config = dict(
    width=256,
    epochs=60.0,
    final_lr_fraction=0,
    weight_decay=0.004,
)
Rows from block 2 of a small sound classifier, named by matrix and row number. Rows with one number belong to one neuron. Each number is 500 + 25 x the weight over its row's rms, rounded and kept within 0 to 999. All counts start at 0. Numbers have three digits each.
After each neuron's rows are labels from the 100 clips, of 14848, where the neuron reaches its highest value: "strongest on" is what is common among them. Only what is clearly more common there than usual is listed. The data: chords played on synthesised instruments. In brackets: how many of the 100.
# fc1: MLP up (model.blocks.2.mlp.fc1.weight, 512x256), inputs 0-255
# fc2: MLP down (model.blocks.2.mlp.fc2.weight, 256x512, transposed), outputs 0-255

fc1.231:507524510499514498483547509479514476475496513503475494524493484515478521498464482517476508512469531533489526444505483476524503509528539481445520466528483504476504509507525512467493525509530531500481493514518496500478470460485462521483503524484448480526498480489489484519469508508569461537487520493505483492535529476473481509486495529496459480538494452509469515503544509526544487478536513535496548495475502536513507496495476529467444445510513481461544493477491495507467489492450473466539461472521514474489493481482458492494537528478462461501478511523466467515489530487494487504499510514470552472472482493480475473519505500544524539480480474515510536493484552499521481494457456514453504507508485496513509518491455514490489466467485522520433492526455476515475497461483489
fc2.231:491485528482474516510475494534508478525524495470474502445445536528500460502530466479536465454502495498492492488492512490512475526561472492506485579500504515497511508508487508532504511456496515510470485512498490535488517447472466494487489511523514487526520464457530519512490517547511486487518504494452454487485513461515480541557518504516497527488495515459457508508490533509486506491489491492484536481485464512503509501492463532515518506462496480497493525491473531516514452540529531489487454496524545548505497524504496499520488503493482525496480502475507494487477470476521505517494450496447550499486533549500488516524478512525508514537488540520498471514471463492483560536460516531496474538544507503517499532487531481495519479494554462546470525499479503495477462503454526
strongest on: vibraphone-like (73)

fc1.72:495527449522476476505519462483486463536520481505487521541505508492504449511495475532536488506525523480517470530511505456482530526498545565510498511452480497514480496471517526493497519488501469531495490505485493492493472532518461495559471502520469496493530507507497502523531520491531540523512535496488463502506444485500492494466487475492437532504522478508559496463527498509469491496480491556475528473490519492465496501474495489475496506517506502546447516488499456491502521559517488474487543548506460516496472492522530502499494523491479508523514531545516484524483497511443454501526521454457492480516518479467471495529489509525534530489488488506484457483515479471564469459506516503554486541516504515505537535510498504495525503505494503534540485471463467515471493489502491
fc2.72:510474542486476497532487525518520522525520477510501472517458488482488471494482491500508502515510482493491477533527460505498515501459519531527483475508509481516483487461495484504551529509484493531488505517447498496505525513460492481512519523469448514503452506451520507526505507534506533496531487508471455543542520509487524509556493475485499498472486528533520498484484503448502482510460497509525467533454525466476497570486504543512499521483524476492456516474498475567481493444486525508513494526500510478540497443517501482484438498509548567475494477521515485508495514507487503500489529506456465550494533506532495519488485506544532511508510485478514526518510489521547476517512476524533483540487506470533508521496513533502481509526494456502522487511468487452506504469480436
strongest on: vibraphone-like (51)

fc1.471:521497516495472509518486481527575514493539481505465523524497537489506455476488512477496516522482481508522474512518487511489513471511488522505510511506480503460519479556527494487528521474516494508514496511515523467511520527512479465511518508518505499504456519514497512553508486508463514502516513520506452505470513487481507552476541549490492470511500514494486538504515511552548514480483530496535456493503515499478485517532507498477543511453505497499493461490463533471523528477477535491507522535463489485485536481495494479501504546489533464474462530488462481479533503497449482511490466506533469500502528511476518471475454529510597523500512495507542491512549494571454465525515475526469483510448463480503501520514480524522522535504492498468496499478491499496474444521536520
fc2.471:515495502477478523530514498475514499509534485506482492453524529472465529498511481497530535520504479524532522505523504556499493480500500493491512498479480500508482525474510500506491472537490486481459507492496453542524507492503469444532537514496535479443487533512506528486507514509517522509521493490490467510485508503489563520537481500463526483483446521470508540516520516514426542525486491504471539458494511546511483527499470509478501461447528510446492459467524562534545471495521482507455534479528519504538461518517481514483480477484513458513545535511519502481512534518479564502469488553463502499541470500489499494495536496513508508481487509506492514490526508482519508558486486504471473512509499499549518517482499497521485480473521524507538463497481500501449544512518522
strongest on: vibraphone-like (39); muffled (low-pass) (32)

fc1.478:533460512515511492520513488517520493498469484493491511499499551503487516486527508502521500506470472501472471465503546496485516503478504460522506530459509520515516469475483502490506484507501490490459509546545486482484499480507494484497471520457468503496497503473521538535459479546499498474546482481491534497496492567512493475536534507531504527477482453491533463506503457509459541502499464499500517455530468551495446510476562497494478511478533521499505532467528492524512532467454477475530492513504461514510529493501501484498507520524525453456471487507520507528522512479531513489518501445500517471486476495465513536507469463494487512465568448499510505454499555512510482532485505487525473493472479512531511488469487443508531489559506531477515484505481541487522493480543515
fc2.478:464516481498541513509529507493484520475420494510500489516554483519506480478499528465485539523502516528454534546488516548538512496505546488486487485542523490517494537470493472504536497522481489481492504502457492483500463509533531539529485485530460490504520524524473478491501546529497507493448515489482482495480498478466498489453467491497525533497537486559462533492481497474527495503506570515484476472518513521511516510507486524527531479481485530509504506469488484471534497479507452444488517496482516499498530516458544477529536488522489472550473565521521495495521521516508492520494496533538516500508508498492499464466475549501488473521543529539530522490457535542501477541470502461491496531529487529464499506509488506519488497512484490519459473478512477529493466499483490
strongest on: horn-like (94)

fc1.60:463501540478449441512463493490509484476459531529481471485500483485513469488514478486489475470438489500537521499504532509506517466514506461507516522532490528482501451469452473536465522454516537480519529500531488519485493493527490500474473480501511467464523494527502504515470465470472504523547516482566469488524509504524482565508450501506497532502528516492515475542481524494520523507474493454509495493511462519509483513489498478522515468503453508517480522492498525518515516446495499494512504503476501502484470496495504519555487485545459494487507523464512547507513508526518506495523504463478477495523456507489508479478508509519511535488552488504488510462503511539527528525501527530498504580475482497507516525548486488519503529489517496533486458545453531487550493460516507
fc2.60:479522501557464517466443479494512513508502531505486554467487481450508506453495536503469458494480514495511476532572475501512489490501504482473497472503504443494470514508484483527523475524484536503498500488485509494481492480511536463487511474506506447497487512478492543477501464524476490497499480533492518496565474516468517480527464509478513482517491505444537482492532503506483487535539528531472471457494530510520513507505500496516469493519473487509485474468520471510457491495474448475479494532478545447523530473519513472490475514500507500542502503488489528500522488506530527531463485492506465477485442471494494517478468489527496465532511509450523481489509448494518520501484478429481530498520510442522488489462485463530516475527500446501495485518514498499527516496458515
strongest on: electric piano-like (49)

fc1.340:509485464499505550527516498479494519470506531487531555487483498489513461463509496524507524462464470528514538517518463450482492482494473503476528499543555468527507524470458482481563538514470504508515506473495546503469560503539483438508502479461512494488484522507497500528490563480487485464538471552452517513509532495501506494463460480525501501530527511523483504529511503502516475474539503472513507498474502495483495477490506468473523499478495495511481540506491477502488569500477484511469442489511498553480499511464491530476510460496492510512460485512533486508503503521507502524528510508470487495522517474469535461509487459470458491513532483524489486461569492512522542462527494472508476464479488476453543501498517484501496534526488493513484501508488493495469492499496472
fc2.340:488488534505548515513534472498482501476522518499500473489581508485496462474535517503538566505504521507511549507510472488485503507483464502503539475466451517521527459479497516519491529505527492529517479480513474484487496527518470528474518471491533493488450496501481484465505490484467480507446473455547488491515493452494471490454509502467500508496508480468495536463500534511434507512487501517484534493503512498496494474465515464488503483543521522506530526450480504478457475476491503528491481479526475482508510502512476507474519481525514541510504514526502515537498437535486523487504476523458486472427517490497506516488521436506500542490460483496490488481493542479534487537520498526523487493477485496503471530504490501465532495464532518491549464544465519471475476482485500
strongest on: electric piano-like (43)

fc1.42:481464533485503509454507498512529536525451518520504483499414476464480489481541479475473500461517524498462488506535515475515486499528494482507488496530504493507538546536549489546482461555524499504513533500449461486516453497516477466465496543511500486524498488511453444513544525486478511532520476481509497511524517503477539486487470496503531481463531483520485508523507471512455487473535531457502533492508476472544533499488475496527427529483482494476473499492474491519476525514491531507520506506462457449516530504487504449494461502484488478471476462487534487472485486511501496493503515465495474508519508475552511501490488501507541504551530548555490506516498503481509525497494486466502502511492497489547513481515520526510498521487475495478480512477469502479486486506540509
fc2.42:506479474512497498489539516511517486485505487490542509511489497533506491485488487500445491454437474475528494551495502512528495515538525517518443473505522493522476535517532517529494515474478520521501467490514510487499504522505527501481478456558466526516515531462534493508534491522476503489486539479498542527563540500491547522513500505462484498526525546519491517544524504473464468484536459490491490515518452551467540505483459492478492479469496531517514524466476531474490515494489478555520495547429503529473524490515513512486479512479488510514507508495477488515507498459509542501534492512501513480491550456496481502492476531452487537503514495493460449481538477500491505547470528499497506515545493500524511480492527504501550512519523524505467504468517530502495484537545488
strongest on: horn-like (68)

fc1.295:488518519513515493507477515510526500527471452457494498487509523536486491481493521532520501550535486524532474542472482541559486485478526522508484518529515512525495467473526478497495482528514457468515472495457498501491520512518482511520485524524478504488511508511489517504538457489451462500486486489488537507516464518494535493486524508486525494478490499529437476526515485534509504526487480512488484507539506531494552434467513487488519526433502499506496495522489531538492473476515469575434513532492482546485496505495528520519503488575537484524473529477497491519506531506537474503496487511467481517484481500473512508465527512490499488483500489558467503506498496498503489475500510509489463494479458457490481429511511499487489484503511537475483485494428511538498438494523489
fc2.295:498512520448501470473534506489503513452461495478503476508510507513468536447511515561515518500477510493451509503540477484548501496471472471464511490526457486437468524506560504447559501489518464495523538475479510486491505503522489494506482493478482516483509475509496533486470508512473512455492497485511504504520488451489497535503506500474547514492507481505509494483483522493490511521490474510508462506489490494541541560503475494502528508470477528498518516487530493559484437491500498513453473546486481477464496463505516545513464504469514494533535505480544527494509522506530511481495493486491486513504450502441533529494491533505490438517466502530470445514492464496472503522491533520453472481480511520480481499492460471484496507504476501505510511469525523478514467480486446
strongest on: string section-like (96)

fc1.49:493511505539483519494483497498473489539517486487470506529473498469525490477480503478525496507471535550496481485503510534488529488458527505504512518485501506519479481462477545542478445517482492478477487485506482500480507511513510555552458508520473510482498469495551520518485482500487538552455482467531500492513483510507467477496511470496477452481496510532501495542519524528539496504452537499520484491539482507509487471519541486494497516473496507477467476539497539535474514491513467505471500482503453470538546529537447512488494503481527540488522509486512520499505575499536483501503478518532513485499481486461547532494494472512535523498532501511502529465469495496537509490495481498479543496491503532542542457463449510573513522520553499537535507522482495507474528496509521
fc2.49:479512489479436475507468471505509495512528537484504475519453546464511520497483487509513508498503507476480495517437502528482463506504525466561496521474472466528461491492536476531484539479539499472509501468449488477505475477462522518507513483512496517511489546487500517496493513479485512510475524475485476464485542514510480490477477508517499529513511520492536528489565532538513491472460520546488457512534485523546515494481510469499503513463552465495531498535503479514506504490478476481512480501491491492465499460518498511484509474576464486523484487492512521501481498548524468522496478527555534528474509517502500464505523460475465470495476456511544466546483503498526499497524504512474526495554478464469489516481458518500479502492505482516479447496516527499531466492530519
strongest on: string section-like (68); saw pad (28)

fc1.314:441479523495460512491480492496476481511480525527506502458502515505461511473474515480468476464493514467506512494514537444470509499469479535457538528541478510509507519500491546487521496492493508486534470486456491504545536515511530477532522522484501480494443515501509567523515525485499464482480494520494526494469486483501525469488503500503506512532516509472474471501493507549444553491504510549464485524485528489526511530489510514477485501470485475498539508452458502442534459500530507494475476499528447522502509511511506514522534447473505488512485551473468512524475478489514506547471538494510499506464488521501513510516502480485520500514499497521459530512475447521506515530518538470492450506471478498551474502546507491522524454490514477508502452505464506497511469548492483
fc2.314:516501473473509507499530528523508504490509500410505473499502462471521510471508496475516511493488490474523531493473470507483485492491513535509475486505544519497514476553482532515543545479473486507516531473463545466484457476524503493514465506516481494464486547521483459519445521507480526447462543504506524466555469499532467533484509484494450490498522502486499475495511480510486477512543512429527501477484475528456554525497490470497507466504458507502502487471532518472517491472519493513502497498498488500513531511553498483523518491529549544481536477493521526529467526498536501517464497499490515540489485492496468488540531529521480493543520509497527484535445485516516506493502529546518480491436500531474450502504521507508490516532488510505527490509512501488519503510530538
strongest on: electric piano-like (57)

fc1.378:490502459497507439467513519495482486524497485504536494496537488514510472457546494527476475521528526503576509491533460502481558480474484561544555500560500519508479533546493555495497491499500515530495515479489514477520519501536537507519513526516523504496525504514493525482531491504456527508515510488496447478504508494493515500489543478524495523482513525531535499505503490547547483469470490507501486470542502523509479485454494553502496465502561511505526504537472494496467510497426528478510507512461502544504524491501527474507498521456536533466481507469495495492481513452487483484485481478483487489477507505487543444488474516512491513493511520538492528519497497535503457541495475511474491524492509521495544498477461508529517498516476511503531479460522513502514531529529525
fc2.378:524504517479505477456466521476521497507497470495500527460492504529482478559506513520508505505494506494496460492513501495542454504498496462524564481466482487524504511498469475484525534513509514496483541495504486472482526467463515542496528488521517455505520495495510494448494513463532502495455502535447597514511502471515495446516526523515517509497489504436500501521542496508485503481539525496519530486484503497512545521531510488540540509494470478502521520538500469453466486542526480501502498504564510520558500497510530493481519476512495470525517500542542500470475497538488491474470530564530505528505471541517494522546529461488498456540498476500521489508524522488528485503505501524500470488495478480453520482485522530513511481482504510510515527479483484520465457502507499
strongest on: string section-like (59); muffled (low-pass) (29)

fc1.261:488537501521487476521519510531491463534476518447478494481490488473413506504526484531516496451483486489491555482498477487502469518497496467486495516488508500542548516531485474447486534487496438520491514493507452471527470534498498512484506505498468505495506490481499495488550462558497500489496513495483477490507468458496533452504466490525530497539499466508495464531498486468463522482491520476493496492539505518474531501497521492449498495458483523490473458495479496493483489483467497486547489464513528499550468482501459497524508491502521452511454467476562460507500538531495469513535503472507509459508467510457529457512530532528483540495498500497557525519521493502530546516532486529487524514485480466466522495521504497481496517494519471474494497507467475458505497513501500
fc2.261:482519522501529545501490506414499509545481471519497559450469534511529512488507505515509533501482479474500508524473503467454479473504551523493536489477564479467522503473483496537509465490490441502472543532463513465484513522552473552507493485499500507510510525498422509490471497474465518550494520526494470515502477503465473530481507483509528514493554501486500507501480490538470475478501522527513498464521465517505473497517498472518539499500470481460494502457440479474526466540486502492502510488521447484464516486518498502489513532456512539496491471497506485519498531512484469531506523496483507461460529483513464497521518504510498497509514509502455510460498497505522522523515500504491516511498452478468489516524491523505478510551512506529502488459521501492456470533516491
strongest on: horn-like (77); playing: arpeggio down (50)

fc1.501:508481473496486500446516508505517527476517496455482492518492532493498482481506474515506516500522487485480503568526520490521458511514455561520452489511479493515481422522531462493524535492478494513471531492468499432498488513535553515534509503488511492508536532498511503533491505490471520503516493554477496513503513492520538535508454476462526458542515507500491515507486514534526489507480497528524522505542538541483495504455521512504505530495468512502496520523481481539425537542504459509535519518480493516509549466514497514537489513516502519514506530520523523476484499524526477478489486497477511480512507556524477470513494491505524534462491492448505487515493506509513492506535512535515483537522524477521528480542524463516497532472499488510523517526513460473464439487465510
fc2.501:506505486533502542524470488500432499490453496513499536487495508512511517487474472513479545475453463507498489510456508466486525484480482473480454502455509505541522483514473539436487500490544520469525480553498502502495529511502493501494547464526499478507532511538494497412447519511461504533497507493529534490498487507516459466497500554480512547494468468503486527465542450488469496471524529499525485507533499507473464516498497515497488474508501492509514473468496478503529524450465453504479474509528536473497542478507509505491487535530487477495460507506488469511495478503504519496519511487485487518488492493473508546459491504493461541442482523472510519535526483473551495488520519489495472509483501518509514489561496485482491505538480515471535510494520482461491517469487483
strongest on: horn-like (47); square lead (32)

fc1.108:530470528488523465536471549505573486516524528503583489526502472495544512508551493518540504485485508513513461483486511521480483510527512486492475459510514524507530408480519469475499473508527499503516505483490479500495520518518491478457502531529484531474464512487488510499466503488474523478498528504453509490506535507515486507471534469473509495494535487510490484487513469499532496509481467532509475480538477506487530473501480522545509531515472496443504512499477528502479476536510510459529503526483495493478490526542472489533506479434492482522483526520487507506491474455481484468494520514508495473465485513484472502476495535494456498470481512501483551492515500506504487509496533514518450529525468548470482547495484486531478530473543527473492476514525479500521473427501492
fc2.108:490491467490486543512498496501485542452490455511484478515491547498473458517494521482521474533520489498509467516535476527522493445529513499472493551481504543561487546521514506509514525497514506518467539498476464483514531472539520489499494511531427492528502533487510498494536509445521497439550522503462539480482478523559532486464524489510510529512477532498516493530499507479475469536492535494523500533472517493500452497509519510514506508530493539515528455464531468490527477518487509475510457510480504474517517502499513500472495512494478511509501469501505526478525459495508463492459522429517549501477482564487501538485492489497506477530537525492485515528525513518544532486492551500496439494475471485459500500527499486508474491503476479470487501502476498496512490500495510
strongest on: string section-like (32)

fc1.130:546463502483499460502523508498503517551460472520487508494498500483496496554499488482529541503456485514484495502496475544516469517485501495489495536497549500424483501553461505471491524462543509516478527528448507514496480457538496470528475553522481532544496497495521509484464554493460515508474506496491516486509521499519513541484482524574473507472484502493506516522458474523470505518493493497489497519486485524511499518520522498511522508478532494531458497539480544488510470513495498481532503537488471520525477534492485488492542523514507534509477493528486520501507526499498502489476501467496473503460467496482482510449507483499509431520471505448512506496540520534511511515528548487516539460490496486493530455476485472485479518475477527447486532433501516495516498511507538
fc2.130:510500505514485498501489488447502495498488478532453496504502484463494506461553555526481516513445505488533463550513493459491484449515479472488494476469483462505492529468548500499516532467493534513490493544524500490523510490496543538489504449479484497439496492510508511490453501460495483498506501464490490526479535483539468488526484469513525483525491478489491508523494505495543521476504462452495495488526549499494473483526492534464534463468472529519518525513563506537502469478496504476525465486497499474481519458531524522518499479483472523523520477473501513525502533486524553495525498499522470483505489524515507464504501452505463519536496474494540525504440520460502453476512482515521484507511513498527508500503528486519503500487497498456512450524471531458505424494515511
strongest on: string section-like (70)

fc1.249:437494464537489478555479537495512503543469512494491532526508461494534484518490499497460521522445497492495476488518483500471484503497465504540508489514497526481478544533567514431498513472454502499538520539498507516486525502545498500477485494480463490505522476524490505466526519538460524498484478486500486475457526504470485492461528546560523495474493507515478490559484499526493492521505539484522494492474510481521509536507469477498473529503481504495465529469496502462499480553508517520548510485508478502491503511517521466528459486533542524481497534502521507510484451462529466492478489518490524468470474470520530485518486495492509498513534504526500532448524489516496490524481509513514455516482434470498509556532527467483486499503526510491524464491494468525466482512526499
fc2.249:533504522496475533497513493517536552483514484501510516499509519472514477491523483476503479489479502483496503509479480521468485494516507460505485513489512518507453491526479507471449519496503481481459503536478510477488503497503543521531547499481472504478470499482518518443428518506486499517520548502505513473493485461515489492481497486517467467472554480500495535492476511442471457468473521480533470489506491502511488552506490517463494529496530504493466457487487514512475512498485532515499518488516485532455533501494533444516488504514489539513457483467519473516511492466450526503531448523493503530511473442494444471507519444547515467492464465522521481531450488444495500529500525477509487481457509511478504561496463509506507460500515518510460476551487499496494543499512493
strongest on: vibraphone-like (34); organ-like (31)

fc1.230:472497500487509492512446508549538498480489530511509508495510535503472519522491465483477497524518490516476492479465508504463515513473486524483491521520557492520465474454523571478487522490466537479502479507486516482492461507467506530483525544510518496505489509564537502493494444561497489530541508514531494500498506474477495488469528487515515501485474502483473489491518505528540526513506497495530479503525482489416460524499500539465564481490495542479504545506503522454496490538501522490492526465514527467531496482522529490521532482509522533483464483504494503525498510494523527527510484429489550520534504503525463512483481533491444538529487460505515496491485497505524469444501508482477539506479502512525473522497487447488550534489526481491460520490514483503496513484490504
fc2.230:525477488502482491495545530524512542469501550529504474518498492484522502479528447479520453510543482517542511514497520560519495475517499457469524474492478459536492556482525536495502487535503503494456485505480520517506492530524517497505466518477504504532487516538464502480464498507538514510436519479514484538525505500491501572484521485538497487514507534512507480508528464525469465480480495483494524523509514483469486464524449547461544528516522512487491506490476472455513546523456475541512496502557485500449499515492511484493510489517488492501525520546534478468467528472497496507499509492558511522519499513537487539490511486554493502477529487533527514502531519490488509532519487436508502465526507478524546503514496506502491490531524529498502516538529500517506521542481501
strongest on: clarinet-like (73)

fc1.258:511484437490504477495564513511530462545527481495491498491470488463497505519476511531482531449551498520475481468486456516535497502514472497492474500481534504436524491518470507472521514483482462517511487454492510517472528494486472522525479474485467453513532489500486514504495465489493527513510511487465499506515480492486481489532473484447535478493518506501500517510531495512506479483494506510485524492500512519513543567455486479480448483459475540450493518514496499448490494519510504561501522501488520535494484532502514461512501517551541499566532506496516497486508505502530543525480473491506484486510515477503491482514482466478510501462518461461542539516489559457517488504473534493475493521490494500458503503507518471482527521512494465551546479481543505533471502525543498
fc2.258:487506538520474518504444514498485485473552508503492481513473514488510496476508525496480528477527523501467507493488453476497480504494503540511468546517468501481487484465484488518500490484472501537558504525521498579515511508457502515504530518526489527471522466497537487483546526494536506496533519484488543520526499495476500470472464486478486497465498528509515496500509502493525532471484552548535519503522496491491500516518504525518535483462471535503509536475564546480445525514498465489476532495502493548507502505519492487503477562501492484524532454519467536523498527448464589486503470495529517458486508492489497502461474514512511481504479513492515524541459503478467511508487519477502471474452516465490492548487471523480541509483485524496481487465494516516535493516497517
strongest on: vibraphone-like (38); text has "noise" (38)

fc1.239:486453497501549497546448547520514483481485523532501553496446505527493469498526507498498483494489436408500493540493485492540474510511535518497474481505478498499462464462505500530509488503482516494525532450524543498509481466509503476469488509519491469498483494477538492464524524502495506552541514533497474459504487539520499536486533512482488479464505509507501481486501543492461462514521506517514489494503503477484500491488539502537534499493500497514536512519483494471481494493521474463491563483471497502535546523531518492482502500485519471540525487524503531469513475515519506533488512476468418513546501486522489534490475516482470488483517494476507502494480498495502522489526447493507476485458491506510509482532503440490462506530501532516516477500522468476535469480533543
fc2.239:458467514480485508500478514466510499520523511498509564453502522505498479527486467482482478486541546566503496513472567491491543476501484507489489562514458535477537512497512530521472508521546512493496522508510517526512517483474498485471489510530468516468498489483518529501521501451467494473499537541479496487565430524555452496486480502521511507493463465491481499513522476465510496520514475526520547487494515520498523524537475502498507510479492508522472466497535495527523483531522487502510522484519482481510464531487532445500477503493491512499535471496502491522525459497486544474468497520514489540478525493502558508503486512516512473511496493521520515439483504536527462516504497515491522479565492508475480492490490509524505522506528465477528507516537455458525473542515491
strongest on: horn-like (31); clarinet-like (28)

fc1.495:526478485558504447555537506473500502513491489539482486492494495494460485546512504506465502541471462540517504472538443521507489528514485513477500492523491500506475501525465504544500534480496471525448499509491507549513515533489482467508478470487504499462445512542472525508474561512535448525528484476548479500465523506500518527470497498448507549478532475488467467487493486490510494487454545516483461553506491484510505522474505494470503525462484500530545474453515511510514521488496497545473494525493496533502516509537479515506514481471485491483526541506523526526459470495527505544501507506510501501504505496486496495474521459492488473464504498518500489531491534546538489492495489544515443516467465492491541548515517474501518504489482519508459511483518515488513539534488503
fc2.495:475505535505483475487509510532507507477520500484495510509532466480494505431530535515478504506505494518488517503515506518441514492534483494469532463502515514532497501530544516532520518508508509527508514471476467478489470519463516507467453514478473461501464537472491499512502503524495533480502479530479522506517480444535478495560534539511521500496510519545484468488501468493478507484498516511470523474499490508529523494461497525490518547544457464472480522527514513489487485560516553462516491514535480472517513509506465503497519537546477457496476483497506484510471547485560458492503483478513488489497472497496489466474502568536478485531505542457565493515524500487473494570513530507481516489445493489472526513519470526500544521508492502514481497515498491461505471471493486
strongest on: electric piano-like (30); marimba-like (28)

fc1.297:475507515501500488543505506478479533576537528493509505520481482467458514509506540522512519440453505551476489467504497454458456487480516494483510452541506509524495477503537514521523531470543524537510483503510479516506497502492497533494488470457475495475518449492521510531439486533479469521513495507528489519519522458519492512513487478504477452525469470455515523479508526503514522456479475541451499450502497486498489505504536521491515494460483500562474515495493463497521513516526521491483512520527495485501476525503489484487461575513464495546475495488511482490492494536514486466517476516505500519552466522471513478497507470518521484522482480500453499506466455476536517482492509474530530513489470506486536492524460474514510516532506464523489492502496542519452491492509495
fc2.297:498490547528491479502532488480497528520463510479494530532529546501518486498504450474508549533477513503489499468529540495501519487499520496470486511474476510485457445522491516489525490528484550499502509498480484501527449527494504473474487529512526462524504474492503525498492489506524455498495506478540516485507511504490498480538549446529530507472517525496506505491523483483525447522546539530493514493506540517500522476467512495478467488463472514499490509490542495452459492525483495473482487477531518513433470478529524510442537505507536531490480510480462493483453485497473498457485448522493493520508544515488559554477530461518527482481501468491467494487503514511508507497497528511521493537478543535483512524521543472503514465514484555517501515539504474511496514552470482
strongest on: electric piano-like (32); plucked string-like (27)

fc1.217:468509492481495494496533519508505495490507532520491505523505569491480459536541481570475491496482506474488479424513546473479518492477494556511541487507489504511501492474487509524520464514535497528501500527522504493470474504487524486517535464488477452495491482459479506519541541489470472573485482481520504510528543476505462483496506482487527513489523501494478496485500514513529513529493497518469510459539504477491497470490510453529457499478540500493464471544460514493514507517513533528478554511502533481524479544504478538529526484519508514477487473494488504517554475484514518460524507493547487522536503550514493499518470474572490481497454496537523496510500522484515453478460507498483512528507515522482497489494550499499518522548531473482508495500504455488516504460527505
fc2.217:494499512495523522481491468503533513548517508497518489558526525538494538497517448514470529475509476509511486529499489504485433459475510515477503491506517494489495501534533551544475493542550486440500550458486454473537497516542492519504459512511516509512492514529497477482494491518499508485451536486472509503497508492515506504499491490525547508514517487495547483534529481490467482500495522483532524511477464466540499513481522487500501471465475512492456454541501531486504486466537519525507524513423507494529465524515526504547522486487482506541484478494473478479499488496543526487481524493497471504529510512503505523495462506499489547490538553512484534503524451458486499496530510514527474541533497530532518532511491509464493459515518517509506512503481496497455534474533555
strongest on: horn-like (45); saw pad (34)

fc1.186:491485489492496522509484480510462504453458534532458486488550512492468530467483518474505508462533542449497490494482495458530490494507508521474495471506503559482512439516487516522504522464494512472492481497530505466501519529545524473511531515488541494523567498499507497485481494525530509475479494495512507460450494494528494524519505500492464495478510470541480474487507505514546535556502500507476481552538509452487472511497499500504487533496503494508473488452482492526500494471531516494533481526478530534507499520525500490513507474443533570470514438509484480507450502504500489491445530500534493525467460491564500518485495489494455550472515504506458438496502484484553531532503507492501484486497490506486503473487478502509501487492518489475524504515520513525547508535521504
fc2.186:510492504510504496505508512525489453503491476528465507491441523497524515506489505539496482498491512554514475503447479491475489527442523488531506520512510557509488528510481556485442456508504479500478528515459480508521464529507485453490515491493496493474520497466472454470529496497583507491528493559502511500473472512464489500462501452494486547489462460481536503536546509519457484456484472492492532479529442523483544505493504520536527460467475516520466566513473519494545477476508534505496505486501502464519490484477490509522516472486474505469541548497473481519489496508476462502500483501501491525482470509510519488494514506494503512510478506489482511485528496530550441502467514483484490506543521498504516484519520497505467514492529458515465491502497510481468490484553503
strongest on: horn-like (40); saw pad (36)

fc1.207:487520463509499503493516466546493509480493507497476511539484484443481512508493519547480498528476508471466507461514538493452477467489522516542510542512495541468527520498499486509499500509508527516549480498507488512464529499499472507497515446502506466502434546517464532543471508459525518509513454528511478516500516503487476499463528503496482451513568485446506483482508499507507483504521521478498459459515525469490453475448492502508504520530518525496518507489516555520516444489517447520500468532505479496482530518500515469502495511556493507505482485477491495470482508506490507450491492494476507485503484535520469513474438516499466460523473476493478513467508467531549503517516525510478467487458501480508509485544485520492475547468549503498516477478467505522519534469513514
fc2.207:466499477515500495521482523498505519497535532514532542540549508472484536539506514477514499506489525510498489473516516553507484525505481464454515509507476497497483495520478487530492515495521509508492487523488504474536471496497483508493531496481506564517467483439517506509488446482489506502476519508536519540512512500481475505493500493525491509488484462534510448510489517506531509497525469548481507532502468533481506466553501483467451477496555550474547501542515497477494452523518492496510466526538563524495519531502490540463489480529506481504518541529474502515509504475467529511530523504512489531532528477536522487516485505488505450510481502484465529481488523497528476485488513476480480496505524463485516484499560552487540458482449470479523472506486471510520546549500556
strongest on: clarinet-like (26)

fc1.277:510504471515496493504489547513572517457480489480478531514522518511482534489511493453506489489469478463491505503532522473518482477529523516472558489489496504541506498494531519435473499517516494482498501519462470530532538476472508495502522488423490518511510497445525500450521531534518533521521439493524476483505508449524497531493469480494526480509508495474497518527491486518533535471517426502507472483514508510518496497478502488481458533500475517516499507497477466519525512484532469538481543498494499514542497505537515503526517524485498505482503481470490537512479497498518474543488490527495479500468498536491522514511484536496472470493482486532535466494518472505514570508484520504493502444476505529469475538539491556475541488537505522535505465518526473485484521515468466
fc2.277:495515534515470462469505511495482481536535534519532483506507522484530506494530523481505477494516484463452521537538492449473478503529554548476481486495524503520481529539489506470499508494529477532508441509487513482519501481511483486451473517481494484503473503517498485490497479501509500507528412468496469516500490486513489490473472478546503495488495523531522495532462489504470501494484440497508531507458511536527522485524489465468471505542483488495529443488501545532518472513517500512536535498474507513509514491501469488546501498519495440444468469472536500535483517498513482551504526500486505537472539489497519485524518539517517499480505472493448486459482480489436503474557520533505449494492501486514481501453470498496492501505438499512490524487483519525488512528490505
strongest on: electric piano-like (46)